From a checkpoint of a small masked image model.
Model: 48-pixel images, encoder activation gelu_tanh.
Training: muon at rate 0.0052, batches of 256.
Rows from block 3 of the encoder of a small masked image model, named by matrix and row number. Rows with one number belong to one neuron. Each number is 128 + 24 x the weight over its row's rms, rounded and kept within 0 to 255. All counts start at 0.
After each neuron's rows are labels from the 100 images, of 14848, where the neuron reaches its highest value: "responds to" is what is common among them. Only what is clearly more common there than usual is listed. The data: rendered scenes of toy objects such as cars, trees, mugs and chairs.
# fc1: MLP up (encoder.blocks.3.mlp.fc1.weight, 1152x384), inputs 0-95
# fc2: MLP down (encoder.blocks.3.mlp.fc2.weight, 384x1152, transposed), outputs 0-95

fc1.491 [116 104 101  81 141 176 118 129  83 127 126 130 108 152 126 107 142 138 144 171 140  84 113 158 127 104 165 117  64 110 157 166 165 105 146 109 105 158 123 152 169 128 102 145 119  97 127  96 120 134 150 171 133 130 134 140 142 126 114 131 107 147 126 108 129 102 126 135 166 160 114 103  91 138 135 140 159 148 147 148 143 154 110  97 148 159 116 157 117 101 131 115  67 146 130 137]
fc2.491 [164  86 134 145 153 115 158 142 145 180 163 148 148 124 112 174 150 141 106  90 112 129  87 132 105 132 125 159 142 112 137 138 123 140 127 139 129  85 113 132 142 151 111 113 148 111 156 127 171 109  91 103  95 127 131 172 123 102  90 111 161 134 140 174 143 115 114 103 144 108 169 119 136 140 134 123 162 132  89 137 110 129 138 130 105 131 132 158 101 122 174 113 122 137 114 135]
responds to: green object; its colour: green

fc1.363 [143 103 114 119 132 112 146 156 144 114 121 122 122 119 117  96 105 147 147 127 160 107 120 135 135 136 158 132 148 143 120  77 108 160 120 177 157 169 140 112 160 130 105 138 107 172 160  80 103 107 148 158  95 152 150 101 150 129 101 117 130 148 122 171 161  99  93 100 171 116 184 125 110 136 149 139 117 108 102 164 152 140 126 118 104 131 125 136 112 129 169 138 149 144  75 114]
fc2.363 [118 137 171 124  89 150 114 133 149 144 134 135 105 118 140 163 123 128 131 143 103  66 134 124 108 142 130 123 156 106  79 185 100 148 132  68 156 123 149 184 123 144 148 122 137 135 108 145 162 168  89 141 139  83 127 124 147 124 110 139 110  95 112 101  98 124 131 124 130 150 120 127 152 137 104 138 130 101 127 140  80 101 109 143 150 113 123 119 145 143 144 163  57 141 140 138]
responds to: light from the right

fc1.98 [135 160 161 128 135 154 140 119 117 129 134 124  68 144 169  80 116 142 141 155 121 135  99 115 138 114 141 157 129 104 136 122 127 159  96 167 156 143 142 104 166  95 161  98 116 190 102  69 149  90 178  88 133 110 116 112 121 141 122 134 188 105 105 138 146 124 169 116 156 117 161 119 120 130 120 155 114 133 138 150 120 122 159 132 149 163 172 112  95  89 105 157 141 126 111 123]
fc2.98 [101 116 129 120 133 102 118 155 132 118 101 159 158 113 152 190 121 111 102  85 117 144 162 168 159 158  96 114 115 165 138  88  61 140 105  66 138 102 106 127 112 121 106 133  99 126 140 145 150 138 140 156 144  89 129 124 132 131 107 114 191 127 110 116 171 137 128 122 134 164 141 117 120 148 128 139  98  81 114 155 143 112 130 118 132  71  96 157 106  90  93  79 113 143 119 132]
responds to: airplane; candle

fc1.101 [115  92 127 122 131 148 115  96 117 128 112  86 129 119 162 115 140 115 118 117 145  70 165  99 103 166 111  75 149 180  70 136 171 145 142 111 137 151 127 123 136 163  99 126 138 125 170 138 118 113 140 124 114 142  64 137  89 128 143 110 138 123 151 146 160 172 142 153 134 115 110 119 142 123 155 142 134 145 121  91 131 144 139 139 157 150 178 153 158 152 133 151 113 135  89 126]
fc2.101 [151 137 174 130 134  89 131 114 141 160 154 129 104 114 115 111  90 147 162  89 180 135 121 188 128 113 129 145 139 110 119 123 165 111 101  66 126 150 139 135  98 132 175 114 166 120 109 156 136 137 130 120 117 105 171 106 112  84 122 145 125 130 172 129 159 127 144 149  91 106 156 113 114 131  92 142 126 112 112 100 147 116  73 156 137 135 159 108 136 127 135 155 132 140 133 155]
responds to: light from the right; lamp

fc1.611 [114 113  53 130 156 112 176 131  82  89 131 124 128 162 115 149 116 121 120 125 145 127 180 149 167 132 116 129 128 134 135 137 146 128 123 121 128 122 114 129 137 102 126 122 145 111 102 160 101 124  75 146 113 129 121 169 144 119 143 122 150  76 140 184 130 151 112 147 128 122 117 120 184 130 131 121 145  96 116 115 163 113 118 112 191 116 127  65 136  75 121 160 116 167 127 125]
fc2.611 [109 105 151 147 150 125  91 105 108 108 104 139 151  97 174 162 125 127 126 107 123 114 109 117  97 122 137 140 133 115  91 101 151 133 121 177 123 151 140 134  91 120 153 176 108 184 137 125  69 142 121  80 126 139 146 117 120 151 122 166 148 142 141 157 160 137 107  86 135 119 129 129 153 163 114 112 139 144 125 103 140 133 139 105 136 111 119 168 147 127 152 127 107 129 118 110]
responds to: light from the right

fc1.74 [107 117  80 135 112 111  98 154 149 131 102 116 111 131 109 140 132 116 169 100  98 124 161 138 109 121  70 131 129 181 129 140 146 114 119 121 119 102 156 156 119  98 158 146 136 114 123 148 159  78 138 112  98 171 132 176 134 150  87 121 138 124 124 112  99 124 139  76 130  94 136 183 139 162 136  92  91 139 131  84 133 106 112 100 106 155 126 118 109 114  80  54  96  85 149 117]
fc2.74 [104  97 172 133 137  91 148 128 132 123 129 164 170 124 137  98 146 126 142 113 122 127 122 118 133  77 138 135 145 129 125 178 101  91 119 112 120 139  93 118 133 123  99 120  98 118 133 161  99 166 174 135 137 107 142 116 134 135  97 143 107 129  80 138 119 147 136 119  87 110  80 137  98 114  27 114 130 125 137 132 175 166 172 174 164 117 113 119 145 139 110 124 113 148 156 136]
responds to: light from the right

fc1.468 [114  67 124 115 127  97 125 120 108 128 155 101 114  76 138 164 107  82 106 123 177 135 127 150 138 124 145 107 111 132 125 125 146 137 113 131 120 163 156 125 146 106 126 122  71 144  97 130 138 127  81 124 118 148 105 133 153 166 127 143 126 108 149 128 171  68  96 131 144 108 132 128 113 110  83 124  85 119 110 125 119 103 135 116 164 164 112 140 118 122 114 133 132  91 171 138]
fc2.468 [164 136 130 180 111 132 124  85 104 153 125 177 137 110 161 134 100 135  81 115  82 122 120  99 137 109 110 112 150 177 102 108 146 120  84  76 132  79 138 126 156 119 120 137 164 122 150 130 109 150 125 147 131 105 138 165 127 120 110 163 138 170 122 131 102 137 124 140 148  99 111 101 117 141  75 107 145 167 151 166 161 145 119  91 108 111 129 141 142  72  85 119 150 146 109 167]
responds to: light from the right; teal object

fc1.18 [146 140 127 125 132  89 133 121  84 150 131 106 149 124 133 140 120 117 180  78 156 116 143 140 132 155 129 153 157 135 139  97 134 144  64 109 119 166 139 135 160 126 105 132 112 150  73 122 146 109 157 118 119 112 118 141 125 114 113 135 142 123 125 148 128 128 143 147 178 131 123 119 133 120 126 141 138 161 144 122 122 123  94 111 149 112 144 151 117 153 137 136 129 125  92 118]
fc2.18 [ 92 116 129 123  92 127 145 164 124  51 117  79 127 108 118 113 119 126  90 166 113 122 101 104 102 128 168 136 137 167 145  81 121 163 107  77 156  51 126 133  76 119 155 139 110 138 127 159 143 125 114 114 160 125 154  80 115 147 100 184 137 117 130 116 149  99 116 189 115  87 101 117 106 116 105 175 151 110 127 116 112 160 116 134 143 146  94  76 129 127 121 152 109 112 122 131]
responds to: airplane; largest object: airplane

fc1.671 [134 155 132 123 100 130 155 105 138 127 116 145  95  70 116 123  99 116 136 109 158  73 100 191 145 140 129 115 167  81 159 144 114 100 118 155 124 190 128 142 167 111 117 106 153 106 119 137  84 139 129 119 122 194 107 130 113 120 131 135 146 144  97 126 113 112 130 142 124 131 114 120 115 120 111  80 104 133 120 129 119 154 100 123 110  93  93 134 113 132 118 101  93  73 154 116]
fc2.671 [177 122 106 103 135 136 149 144 146 140 167 143 150 132 144 144 136 124  97 131 118 123 108 131 112  97 126  95 126 152 154 123 154 151 107 100 105 117 100 130 135 127 132 132  76 147 144 141 145 111 148 144 123 178 142 145 102  72  82 126  74 133 138 131 112 155 139 149 119 117 135 128 106 123 138 156 131  94 113 141 139 159  94 151 139 125 122 166  82 125 135 127 132  89 151 127]
responds to: green object; its colour: green

fc1.640 [145  98 128 151  80 137 125 134 125 123 118 119 143 148 158 126 129  87 142 112 135 118 142 156 116 121  85 154 119 135 138 159 156 112  86 100 122 142 132  98 132 112 110 166 114 158 150 145 102 106 127  97  97 124 139 134 117 114 159 117  89 130  93 137 119 100 142 113 140 123 109 136 110 132 121  62 114 123 112 146 156 119 163 141 125 168 156 164 132 116 171 111 162 120 113 123]
fc2.640 [122 131 107 125 119 136 117 112  80 113 166 143 126 127 130 105  95 136 156 135 138 131 104 141 140 112 109  95 135 148 121 138 129 102  81 138 148 127 155 136 140  83  62 100 125 131 135 102 157 101 143  82 116 204  79 186 150 152  45 112 121  88 118 128 120 152 134 126 157 172 164 151 143 136  81 156 158 143 126 131 118  99 142  79 174 133 127 156 152 106 116 138 142  95 139 132]
responds to: light from the right; white object; its colour: white; bottle

fc1.123 [115 134  98 127 134 113 157 138 115 120 143 122 145 128 115 100 149  94 182  58 144  98 173 126 150  86 135 111 146 122 103 110  71 122 108 165  60  97 151 158 171 115 175  81 115 137 126 178 141 133 148  96 138 145 123  87 168 144 140 138 117 137  78 156 140 140 120 148 117 110 128 119 113 114 109 112  96 132 119 118 165 100 143 104 108 152 101 127 109 130 111  87  96 173 118 140]
fc2.123 [125 158 160 165 125 132 161 123 166 131 115 139 119 105 138 127 106 129 139 126 152 129 138 130 152 116 111 119 132 149 142 133  99 144 129 116 128  90 139 129 129  99 104 115 155 138 163 161 129 117 116 149 137 152 119 152 115 123 102  84 171 120 121 105 145 140 123 121 149 139 127 144 134 144 112  95 159 142 172  96 111 173 131 139 100 121 105 183 134  98 135 112 138  88 194 109]
responds to: light from the right

fc1.738 [134 157 119  98 102 136 107 166 122 130 146 108  88 107 135 107 144 138 135 170 132 110  85 140 120 122 125 134  73  83 131 119 158 135  97 136 174 159 130 126 122 130 121 141 144  90 152  58 141 141 172 143 160 119 115 105 103 135 148 158 199 130 128 128  83 114 165 123  97 127 109 100 137 163 160 114 135 156  86  90 129 147 136 157 136  75 110  67  44 141 123 103 110 127 121 116]
fc2.738 [ 97 143 147 104  96 101 150 103 108 182  94 128 114 111 132 123 112 144 132 144 119 147 111 146 115 142 129 120 139 126 123  92 118 135 135 117  74 163 139  99 169 151 105 179 115 150 115 155 143  76 155 130 142 141 168 145 167 153 135  79 120 160 123 174 130 139 150 112 120 167 105 123 114 121 138 121 155 132 123 129  97  79 136 154 133 137 125 203 171  84 142 142 125 141 144 110]
responds to: green object

fc1.345 [101 168 144  83  94 156 108 166 155 125 121  98 151  99 134 155 126 116 148 163 181 136 157 162 127 115 125 151 137  85 130  99 101  76 116 157 135 141  98 148  99 111 134 140  90 130 144 132 136 103 131 164 150 114 115 132 122 133  78 115  98 122  77 139 136 132 126  83  88 167 173 118 121 136 141 121 118 139 138 121 131 123 141  77 135 128 123 124 145 136 100 164 120  84 126 163]
fc2.345 [135 147 160 141 130 130 103 143 173  91 132 148 156 148 114 129 130 202 125  84 106 101 125 132 139 132  85 136  96 184 140 114  95 146  98 129 128 141 100  99 113 103 144 119 130 100 134 153 100  91 145 117 135 123  80 130 168 102 126 116 135 162 133 140 146 108  75 119 134 153 134 129 120 142 154 130 115 138 100 104 142  99 128 150 122 146 147 130 143 104  92  89 134 138 169 133]
responds to: green object; yellow object; teapot; its colour: green

fc1.718 [127  73 144 182 131 147 117 134 105 161 116  89 128 176 122  99 123 130 120 126 133 143 174 160 172  99 178 130 135 122 133 135 133 136 119 137 159 160 120 154 179 120 123  94 134 122 156 111 129  88 107 126 173 119  71 100 165 147 165 133 144 157 102 145 147 150 160 143 171 151 126 130 121 110 139 124 137 116  97 162 159 141 130  88 121 111  82  83  70 172 144 153 116 127  98 159]
fc2.718 [152 125  79 110 117 100 132 162 112 143 136 137 122 111 135 144 183  68 129 112 154 143 135 129 116 130 102 128 103  91 120 125 119 121 149 158 141 130 102 160 164 157 105 125 123 126  88 103 104 138 144  97 128 113 137 135 116 131 151 174 159 133 123 108 143  98 125  97 130 132 134 135 183 148 111 118 158 148 135 143  81 155 109 155 117 153 118 132 157 100 130 131 121 107 132 153]
responds to: green object

fc1.452 [106 177 154 111 124 138 109 144  73 179 146 124  96  95 110 135 120 111 113 157 180 166 120 159 130 107 110 122 108 107  94 115 141 110 104 129 166 123 175 138 150 147  76 139 148 131 155 108 106 125 143 150  92 104 169  94 138 180  86 176 132 109 118 122 163 124 113 101 144 132 117 127 121 145 135  70 122 128 135 130 127 106 123 123 124 128 168 147  78 146 125 132 156 151 111 129]
fc2.452 [159 187 130 141 140 120 127  97 177 124 128 108 138 130 153 148 153 131 163 152  97 192 137 157 107 125 126 133 162 114 120  92 140 143 169 103 135 171 136  81 153 130 137 125  73  54  82 157 149 123 159 120 128  77 108 135 123 164 147 125 173 129 143 115 139 166 175 131 165 178 125 152 120  71 128 141 135 156  85 131 116 130 155 106 128 113 156 119 152 105 143 134 113 145 163  85]
responds to: green object